config.toml
dataset = "simulated modem signals in the audio band"
win_length = 400
encoder_positions = "learned"
decoder_layers = 6
residual_init = "none"
lr = 0.0017
weight_decay = 0.07
Rows from block 7 of the encoder, named by matrix and row number. Each number is 128 + 24 x the weight over its row's rms, rounded and kept within 0 to 255. All counts start at 0. Numbers have three digits each. After the name is the row's rms in percent of the matrix's.
# fc2: MLP down (encoder.blocks.7.mlp.fc2.weight, 160x640), inputs 54-107
fc2.0 094:139117120194121126159120135094117137136151118119150107095125103134103150143150153114120098126116116138107155139090135113125165136117125129151133119108142122135106
fc2.1 103:141130146167142137138137106145129123144114103116143152130133088205123125143117125122151131153139108144126092125120145091133133102129114122109173133135146158103115
fc2.2 099:143149123144102096114120123127119118138112125162117122132126123121135134156157124118115156142089100104079184174157115165126147104096083145116127137116150142135139
fc2.3 095:171120140163145133120165122119124119161115133108170140087149160159132140114126115111130157161160146142141124106084106140133118105124150105137136146130144116124142
fc2.4 102:155110171131136137133135109132075132127112116138162134128098112150155145118091109106169133141124137116083191111166110113157128134143134140116126119127092144113113
fc2.5 098:092097082144116151136083109097135125141184122136122136129137104137144136095133128163141098126155163087077136117111154145110133080136137137110122165127136093130152
fc2.6 112:093145095123118077144125140137137143129063101128118148105141137159160085129092111113088136084162156108140113133108148098143149140167127118118132137112136147107130
fc2.7 093:129143152104105163124096143131113164112146126121119085093109126079149163147126169148107161106151153124090144119117150130108124172118129151092102125097106163118155
fc2.8 092:091111145126102122128092087123114141136153147086151143157114064143129109102157108153190141131156137104163108106137165130093144131140144163152108103171123123136111
fc2.9 093:135129158131136150121154146146136102122131127112118156098125162129100149108120154143104090153144110094163147122145127135168151156147093154149156149111110092144141
fc2.10 100:113102104109140150130119154157100150189118153150129135118133112135145180104145121138114166168153133124101161135137088126127113106093149139116134161140183100136167
fc2.11 106:104109132134126143145085102143098153140095138130107125112124089150145148086147126168117100126101098124144130142125147141118122142101138123119136119118191141138122
fc2.12 103:104189125097183155094129128139149136127066139114116151157110157155145093163116136140148151143162140134172115131123148159140144144143133148145128136112059139112132
fc2.13 099:119111173153131126135134150120134128173108140096129115171115099142108111140143129144110169123168155119132109144137108120157135128110131138137143082148099174090130
fc2.14 093:151109125131108100089130122104111117157175142152130163117151093084147127105123107149124108124161130091053141115098132104134103126195137154122101133106134097088126
fc2.15 093:130120089110138124145126155130098125113205157135135122134134115081100106099108091122139112105115142095100115114132119180144170092139167112109111146130118112137140
fc2.16 103:138130154104160134137146134137149120145103150114144111122122135194129117137141125159110116135147115138195144134151112125151118141087103144166129183138101084133131
fc2.17 100:167055151098137116144080159160104119117124119136152123097133084093135144131123112162131098110114156135135136159133137125115143120109139172129109117097128123163110
fc2.18 100:156140143156157118115146129114127133142074129132144153130120146074157082115128134133144106133161132108117100120177129100122082129108145115119125123124140157117115
fc2.19 108:163152096097154080134119120147140162107150072121117132121109133098151092136162158094117130137160134100074081126112139105120123143101143132130131169129119091129140
fc2.20 093:092118153097102125106078131132123127124157115099148152122144123137095144142103133129117114117143102126134142121092114123094135104107123115086097126132102085138122
fc2.21 088:177130153134146113115147141133149176131077130172109082123170116136131114125056151148123104097142119099123119177201101108107099140126156135156095101098046098132107
fc2.22 102:157135136149133113122140139131128147147056139103129114150136095164128120127123147131115129138119126121123144141104129119138129117117125149147108113116122123093160
fc2.23 102:170098147102127142125125113131131160121135135139152165143093139134176131111151134119180123157122146132167138093114131098134129117051096113149098098115117131140123
fc2.24 100:126140117161150118099119133163130083122144121145116132136147174138133100127125167111085144124123107123118143143172124119091126117069105145152120168101105129105135
fc2.25 096:132148148148073169165101130096152084157225153119075162141125160149134147123137185135119163156098118142138110139108115168154131152095120141129136157127186145113131
fc2.26 103:153150117128107074125110173159103128166050174143136112127146170101159103167130125156160159113137133097113150137088118141151103162126102146148138112128150136126113
fc2.27 103:158133171141141114137151149146158151128091160145170141113116142103140124118159104122159128136136140117120165143103124137136113136152103124180174144139127110139110
fc2.28 095:127127153101123133124115124078167104109115137162141117132136110144152131136151140138140138118166155123149110168057151118113134109147132119119074150108119134121099
fc2.29 102:178177120154132109122133126118109121135085135116131146163164112187104109142152126114121140134133097123088119110150138113129120152165137138100167159130077133141143
fc2.30 094:154157125125153080129094116114094149130121100112154086111109163147127152124168163117111118127130108143146131123058128125121168126091133117143143164126135096134186
fc2.31 111:123136099133150137150145120111126106123064096127110143119130127104142107158133134130085120132102142110069093138139140113118095117135140114131126119159154133136151
fc2.32 105:125181082117128071140136126116146126125139159122110156134158132083113147090099105086135129109145119107087088139136101143122113123133133150139103164134119132125099
fc2.33 096:118102141111137097145138150107126129129139122091182160148116141088155122137170152150152137122104135164152105163137118129087094137173139129164126131128125107145106
fc2.34 096:127118125100140114149122122109131130128168139120098122166149132163102133107153152147115115126109170142145163165069113133124101149127125142130119166120103117146087
fc2.35 095:140118104115151150169142102162113123098110147145109124092154113071111112108106111174113131078178103151120156109079110118148131132134164109111107127159120109119125
fc2.36 097:115088122165135138138112155146130071137100107133155096137110134114117132138114136162137112144125112103098147131143142135153140116130140144148103137121124119136085
fc2.37 093:150135136116134146139134120092128134095063107105132130128116077108122108134136125105135115099150092126124085124086131137140162132188098140121142095120094132123109
fc2.38 094:120136127164127162150120155148081121112085139132134141127141146108130132096134111145137151144145128114176145098193112122119114108121108147131132160117114145127175
fc2.39 096:129118140149120114117133133147139107109065123130105135155104086168120129136130157090089108138092135150196091150083155130120122117199097116131197130148135131142136
fc2.40 095:181140090145118047160126106144106130137165111174122139096115140081152137138136131156078095130107113130118130147130111086119093139109124107107122119164122138147150
fc2.41 101:116166157150153114152137114125109168149124141148149142155147136081126146146161087108158121110111111147109153146182125143126114098107154149166130106131122115078113
fc2.42 107:113084148139135156138175126101121122119140122160133188111142129122145121179149135121109103120108154144186145102228128140125116110124156105141128088112113122146147
fc2.43 092:075131119113147118119155124136153115121134135152092111139076150130128161110127128120108156128121132121165150071116099134112091124039095111124114117110098144101094
fc2.44 095:134128130112104155127109133169170124113210134135131095105139099040144165142144131146100133141150150122104137146091116129189171156075141125127111151164150132168134
fc2.45 089:120171157122103106100127131166142146165120141161159144096113123138149149130137131067118123099151136118086099142141139086148122162132155099128114132123128155147138
fc2.46 100:121115115155078113124146113122116121145203156140116093129139119158139172109113114129131130113095099136108133124083105135091145134146122115129172168135140135114126
fc2.47 095:138117156109102146141114100118115113134168108088147115102158119105158132125167134122098155157161135115173143103140117155159171142133132166136127130146120137101121
fc2.48 091:132204092135102109128157097127101121123174140162142110133141134129142157116109123149115093095102153115202131145083121114177133115080132128129131151126120145126126
fc2.49 100:122107130173188132138189134137108128111086153104143147091140129192118120156138131111161103118153151136143094136072130103137124149202118104123094151162146088125115
fc2.50 103:119167098150092104119153104119112117119189082122149065147118146112099122137132173147101118158103108136084092120107131173117131110154107131088104142155135127111157
fc2.51 100:111165152124157167131153110116140124114131143134098143151122140154154091107110152117137108164145122144108171111105144159141134124149138139165115132138119069143113
fc2.52 093:134153153119139121133177113130144145139121123117129084128108179098158132094125105128168147116140143112127163115133134129122133124082085163135127146169166122067154
fc2.53 097:108133169124108096132108117134164098130154125132148115128134104124077126107124126096105101091135145123113144167135130135137124136060166118142138139126145125120120
fc2.54 100:126134051133130135122146117114176109117154134083119151129150167122155145129115126133134113142129087150119140152139155073099093139159100139154129155137123127147112
fc2.55 102:155102174172091128136131114115121132138201104135126148107122142119133134121110111136130126143106139175080115129098102142118152102137130132099128151131162146129161
fc2.56 110:155105113136120145134095112127167130130160143139108097106111138168128141096098106128124140081121124109125064124080126123102143117138102125098125131122155134136119
fc2.57 099:094074161103158180142107124129114149117125129156143121150115139134123112139117131137164152159093124084151113129116127122133109107142140126176141111115163138111124
fc2.58 097:170197113152177112135135161114112107125110157145136122151101141202152129101099155129142106134117154147124114105197118127116126159173099139148142171154136126105139
fc2.59 102:139184129167088116096142114123139116121136091167102094139131138133134100146119142128106140073137109142113133098143131150109161131087114156123155136156142106198156
fc2.60 097:121162121081105138144116109114126126100194155106149126114122135146148144145124121110135142108073114137111073126119100108127076107060110140088121127142124126104158
fc2.61 100:132079082131153101122124099121136147089118140116125123141104119135130137142099109128142093121118120158155124114124116131152148114192142137144077103123113152141155
fc2.62 099:131096090109103137149145137132106172120138090112118129131134135112142117148103119123115136122120099136156107095097137148122132136138138111128070068128172109133112
fc2.63 096:090092153118142137106129099082149120136125088124127110116115099125139165105116113147116117132066093106137115100093120133180147130159120125105073130151166139103108
fc2.64 096:113160119147126153136118133154149109131114156146125127137141127148128095157125122150127121120144136173113121120095130120125102159155053112147103142125146103162138
fc2.65 097:134121131130157078096083137093085149126118110100159098129120117108117148130141124124101089131144137094120129132115165110126157122056150117142134119111164140108146
fc2.66 093:132106160144125184123117115087115114158129139148134123130125165107108129144119149121121129077123147159091141115139112110100154064123132122122113124111177117164143
fc2.67 098:148142116110107124181105120121115120151132111130108139127141118163124098100096146140121127095132159122153151152095147113150138118141138132121118122123108152161122
fc2.68 109:145164084126098130154149113130122139149079109129132112161173129180141136124109125159140118144131075170106096130111137107126118126151114121141164096120107163144109
fc2.69 097:145151154135121155136086153129130128132143120186125074145144149189070121094140142147173082165136138168140108136158135111139127132159127089195156132140105144109117
fc2.70 101:088135082123123162130136109114125119129093149113121123122140151147090085115138126101106149078125141110086124124146126115175119123149137135130143098134112136121178
fc2.71 099:147146156111151130114145098161120108128063148134108149106134122173124074169161093111086151125157139135099140114127146116109181154152120140125093124148139135122138
fc2.72 100:132111170104112154148117130100137115126143100138115147111097116126076138145120138154130139134114108124137173089127142123128121103108180116126124137100156176120139
fc2.73 099:131073121114142117092116110108148112120076118092122125144124154106141149107136133156125121107130119117106137148088079136159159119091162116134128110102088087096113
fc2.74 099:119125134135091119133115107097107103130134125146149132097132090075143140139136158195098142091129113093158116119127140151125125106113145141106139099110151129143152
fc2.75 092:126069150118085128120167144104144108139085144116167105145111125169137120110174164129122129095121157080168127138184118116112113152102103113138120119147171103106085
fc2.76 104:142138119119121164139084119123125140112136102149148141112173089081139112128115148108120134123116151116065111158078132132135100105162134087113145144116159101131141
fc2.77 093:085151089169123136141121103144163160138108097153155151142187152151133128078120128093124126170140126142151111168130144140147115131116137133131139167148098104142112
fc2.78 101:093114093084135133119120095101138102119082167097136129111129150140122119127119134137107113153119116141162148176125148116121160062128200148183101120127095146148119
fc2.79 092:129147077161152171069141144165156099087156139167150078167143109100116153127148114076109113087128137153133115131113121114098121132145136073177146148135111116127126
fc2.80 101:137125151087116151119126117095110141143169143139100167146148109105143147119117140134117139160136149109144131161131120079120149128127134182158116162115151155145169
fc2.81 097:132159120084128119108156130077129127098151130138140143134086105097129117103124124128094108121122148109152101125160126131111112106130121138134087084130091118089116
fc2.82 095:109085095084109138116082133090085135134192114142157076133116145060113186167136136100107138141114135130141138114063122136100110130129138084093111112168144097116163
fc2.83 097:145149135141115077118157142144140118101174122090133116142119085098093151143145132145145131094107092114123119152183118132136115151132078123115136108151149137110109
fc2.84 093:124122144183119148103150131155163127126193168108107126148096157113128183111101143156095132149106135080154156135074147174159136118119067095155120127164095132103106
fc2.85 099:123146116116191104102146144159138105119089137115124152109128098110190143142126149166117130137156150137135085148136140113112112137128132139148118139103154173131140
fc2.86 124:114111103110133143121156128144099113139149159143127099158154122138132119148109114136126111111114140122061103107193146170129112103143139101124157115101167130139141
fc2.87 094:137146109154076138125142111143095108106203111128144130137128112157175118135137172132090142116125112164072117149090145143112143158104114115109156139132156131158143
fc2.88 091:102151084113154151126149127137134113124116164178143082129098074118125142134126120130108159148139127144139088088121141166160133125165113128194147138137106103171118
fc2.89 108:163090087148151134141155130099146143166162115088142151124144121127137124132151117139109158145098138097169123082128133155137123128153149162129143140122140129130116
fc2.90 101:147132118151147154122117153128141127126138129120141146153164140104134100149138121111123121152128131077182149117132160097147119114099154136157136172125143141134155
fc2.91 085:119169125111146154129121110164106132128097110146145104153147085105140127114101163135134126111128099114108135111178145134133127129157116125152139129109097122092140
fc2.92 115:089082109096086126139122129157123106126161126168129088109127138129122134132149121127132103119125096123106112121086130120146174116103141111131097106136111124130131
fc2.93 105:143129178116100170110110146131144106110147099122106118087145139142118105102114156142145145127135099102140137141182124144131139134153131150147126083129146121158113
fc2.94 106:114083134092146105126140123104121116121179171155137117094107128109125137135121126105128137080115122122079189163140121121066051115135134141142076059139144129108149
fc2.95 100:113127091133105109145139180143147124129099123139134151135168141097171137160153121128159115144094158143120129112073128094118109119137111095165140049130137117131129
fc2.96 106:141178178150109156124118129131111131134172159135148131137122079140129169127133145137143093146130119089121150132105136143172161109132103140109129184117120098140154
fc2.97 104:125128122151120124171124146116153087151047153141119139131148095128106115114120145134146115141172117137150113144134120124077135123146135118128101134133121168115150
fc2.98 103:145113128094138101132135123108116119123148153096099141131116179178159111128127132147121117105120094142192135134108125154112149137123119116134088180120093102163117
fc2.99 108:091146128095102115118109124087098083139106107160098126104168094081122118114123157124149106131136124168090140155149108136144133124116143097111107121130128103143087
fc2.100 107:063086125132133150081091118122138111148177136149145117142099127058123135144142099145127114149125120114135133135091131121121113134150142135163101138142176114128132
fc2.101 099:133138173130111127135089123127106113115129070115157112111113094160138113143084131151115128152127126116095109143140130116132151141168114138165164134139122124144133
fc2.102 103:133104101153109142163165117127146086158126119117086155133138127092114096132154151150136133110113120136098124153144090140092068167124135115124153108109099139148124
fc2.103 089:127142135172150090124121123128122133108141141095122120125145160131145153141118131084147160152114155118131123148165131134108126188082121153146126110138115123111150
fc2.104 098:106113119124164161116139092097172141151077200138101133124134152142092139105142119148103148150140112100104142120181128102090149104173152108101116143116120131141097
fc2.105 098:122105122093123163083113145113149135130090125092143149161154161095137175174112145136095131109107132137146136156054097150137132103115154119136141121156105158147085
fc2.106 098:116117126132156116153140117126104152135112157151158096143136146071110189091090137132113136131080118100118114100142142100098150141132117094135128153112127129137141
fc2.107 103:119112111137117120092161142078157126137150136115112107163150139122116099118118131146144124133138138148121092165109092149138073121153099126117113103113172109160094
fc2.108 098:126126077133099124086140125112105130138099136132131148131155067141115105119119128112165132133091149125114137138086151133161121127132127138103141041158121107137160
fc2.109 099:159137156116111170140131124099102120142056108136132145140121119065157084138145123111124123125146141162118112127080126170124093148157104123095167110140104128152113
fc2.110 098:130107122159127140122127148133156156103053074123145125150142101137169111147145116145144132158150136148158110145109125113127095127118128093113167137127101129130093
fc2.111 110:116176111166101114157145109117153123115098101124149118140120138179123128136118119117156150143121123096088140129126139111159125104148122119144159187151144147136144
fc2.112 104:136125119126137116094121114113128140125218138149109131119136144157134144092117143146090095123105085171102125144106164128098149122086125125131121153128157110136112
fc2.113 108:138134140133124105129156086120128123150179172120096132131127147112117148112094131123169150156107149176092177114163100165113120100127057087103136102122118136129141
fc2.114 101:107067133142115156112126142141125149130123110100111136095131109121095074118118168145158111148130142158083101111121092133119141105152051089083109105139132142111134
fc2.115 094:125112107144147064097171100170126169108056174158156159135138082148113129111147122157127155095107155134113094108136120129113095132167151115113150066148110122141147
fc2.116 100:141175157112133122155156102130128143127126131133135130154146163081136132114151117133126138113118120117109137123187130181113126095174161155154113167113112122128163
fc2.117 119:135083106157124145133113139143132106113210094115132151128136102147138118126104131146118125119131134120161102131053166137128145139128133131114123148118145145110153
fc2.118 106:104132052102139157118087103126151151187173132088138128125147110083089142129142129064154121122150099140118146167077143141127113143111162176106136135131148116140093
fc2.119 104:128179145091138136091133105144114106133200124146122135106106096157115146108118099122130109128127148112085092142177085130129121139145142135123146123146155142093124
fc2.120 114:118132173139152130121154118147118101098142150121126127120119178144105124118102120139166159109132111162104165115223124132140115121141123161172147112125091128128095
fc2.121 094:149131143135150148154107132077147141137121107112137139111113143128134134147129134135113112115122127162164168154136153120123133124119136145170100139111118160099111
fc2.122 111:134115168148149090140118139148152123125092136131153153135088156197128108138132110111171130187144136131104139132143142132112096121165126167138148116106116134134128
fc2.123 109:144170159187121086142128156140104169120129086156146148124129144162146150126148105107126136160144112122140104157110131146137156119187139107173120134099135108139120
fc2.124 097:100060149121098116131135090159132149106125148111162123147134104144143103139160149122156140130116135128162132124119157152128100144213114105149124108167134125108099
fc2.125 089:149155126156142128103138106145111112127152119127119072147132129131150144147149113120132147144105136106101125129110107130095130120078145151132122156119131149154115
fc2.126 097:142151094148143108143136113133152171146122138141143088099128123214122136109095131127116123144147127129184167111201124122119134125114122103165142109132143139128136
fc2.127 098:082100158125118188141120119140106159099137123118134144119112148085107130130125137146113111144101112144141148096115139104130139150088123119143136129108139154104126
fc2.128 098:132124123135129184110132133128116131122052163111118098143129098163086119113114121124085105129128089155147110122113134142086143113123115112120129120103104112139096
fc2.129 099:137132149115072117103118153081128136113198135099102135130122139150143160115141160161115161093100112152123161130141115135114143118075100139125173091133137130150134
fc2.130 107:148122163072165109146134126134125132137066165118138129147143140169094119121113116122136130152136153127124149092187129150144115129135127146137145128113107142119201
fc2.131 093:127079093141104135158113133109127158122091130135163148157082133160106122124167135147136112125123125109116067167086148109115127135183131164117105103130115138105125
fc2.132 102:100144153129122155146135127143124108118084111129101120110119131114134118124132134136141125140132104168089091140175096130143139121175134104135135125132079147133137
fc2.133 107:130134107159141124133130124138117129113117158082148146103124088135120130118123111133107118108119103090112150091111111139127125164084130123084116073133106143171117
fc2.134 109:088081104113093127120137128146146152156111133130118126098139108096134121079144124140083138093107117151143101113155120134125122112085126109112109093114161139111142
fc2.135 103:159080129139135147090105130126140122142127116129134075123121114120122125114152167148140143144153129157132125132154140134153134141139100119148140174122133120120169
fc2.136 098:140108124146119146129157148159139085133166178169119143123138106212110122154123124091137129127111171116058124167124119112145107129093162150151156155142145118159151
fc2.137 096:143132128131156157107121134109129141104162133141117123120113159118142135156130145132143120123107117146109145142072108116109134126119109159156138148074144105096120
fc2.138 102:137120091148141138100116142149122116152055119106125127110126133154172110143109119138142145139133152097166104116100127114160170118146090137067148143083105129111141
fc2.139 108:143162139139137137136111110143135126174069097156148155120094126057177133141163122131149155126128154147116148132121146145143139144118109138150130149127077097129112
fc2.140 106:107106156112136150148116139103110126106167133154146107121130149095159097135136120128130133143136092112126178150114106120147107133111102144109125125085109095143137
fc2.141 094:132152144124130140128130166132133118114098117139122141131168111140140124144143154105132095115112130149123118110117118137130153131201124151095130074163067125135126
fc2.142 096:099139099089148090142092119137095142101180133124110119118090147153117110139131112146134132156102115123091121170144154134130110187100125125125117155145066138143126
fc2.143 097:110112146126123169117095108129110128107188110114128119101153128123118115141115155131119102129136105121120141109055100146145126147153168110101135099094103094133126
fc2.144 087:085152089134164142146143133140130114147136113126118100163126187092130146147139147120184142117164134164146144123073093112115130141111129133141155117140114145120104
fc2.145 104:104053110110085134106111114113143153100193143153091163132134117089145160143135147120115125120116138085077138114169122150106116091138160111129081113105124102140107
fc2.146 100:126102163118122137107102139154141128115089140160141148105139139117111139128106095145133113160117129145112121121209109107154156136124125133133099100114108131142132
fc2.147 100:128162106105116118115153148119096151160050123134147138136154117140123101156129125172115110099129155134086129107139143167115139126126140117149145124113082127121136
fc2.148 112:143126140105107156108114134151121118107137124124108115153109122111131127149144120138130126155101107151146184138145134133157093112106083111123172132130116121150114
fc2.149 110:145145090152093136138183145131124116149152152134115168118162094246130119128102121115137144159130118148144117102108143131154130147160126089123166115133102087108122
fc2.150 103:122117169116096142077129141141154095112150093129124120110128109116155120161118138113118112127104138058130125122122129108129123110189133134136161096105124147142119
fc2.151 106:166120106113147132113111122106152148134104138145108144108093152101117143120137144123099140139149134112191092117117118110142158104051149142129117113094122142164111
fc2.152 099:178128168115112135119117112152132120129179127115148153128142127171132127111171077121145113114144135108132144120152141182136137136084143127114103153128106128093111
fc2.153 094:109138196129149107114136176173128140133109139127101088130119127164124154129124179111152188119112122113122158142160103144133099152182131137147128113115124175144182
fc2.154 096:082117123134148154155124124117134115140168138143076154111154123150116126107087136114130165118137105179116153120172146125122147094136107079119109113116122141154146
fc2.155 102:178147142166137110144132145170132124145139129169165149118087128134151147138131136123141126122093185129130156123181133118138164139106133181158133085120139134096116
fc2.156 090:107132149113088071150101105099095098144116121163163145159158084101134122135142104117089127110134112144091107119154083123108139120113130144177144138081157139112132
fc2.157 103:097162129145081114137091113140147122144056103113132128116158125181157156152122128084155148136142159097158136121096124111136146139146115102183180148131125172164133
fc2.158 093:123070084150127131075132078153149103121104121166113141138136119149139061127092143120092115118164146080145117132090173130098109098124166114094131121153163117110171
fc2.159 100:120104119103094113137110112114123118143133119127160114109153132130113109123117087152168129158110126112181122109167134142114116140095174125091132150111140139112140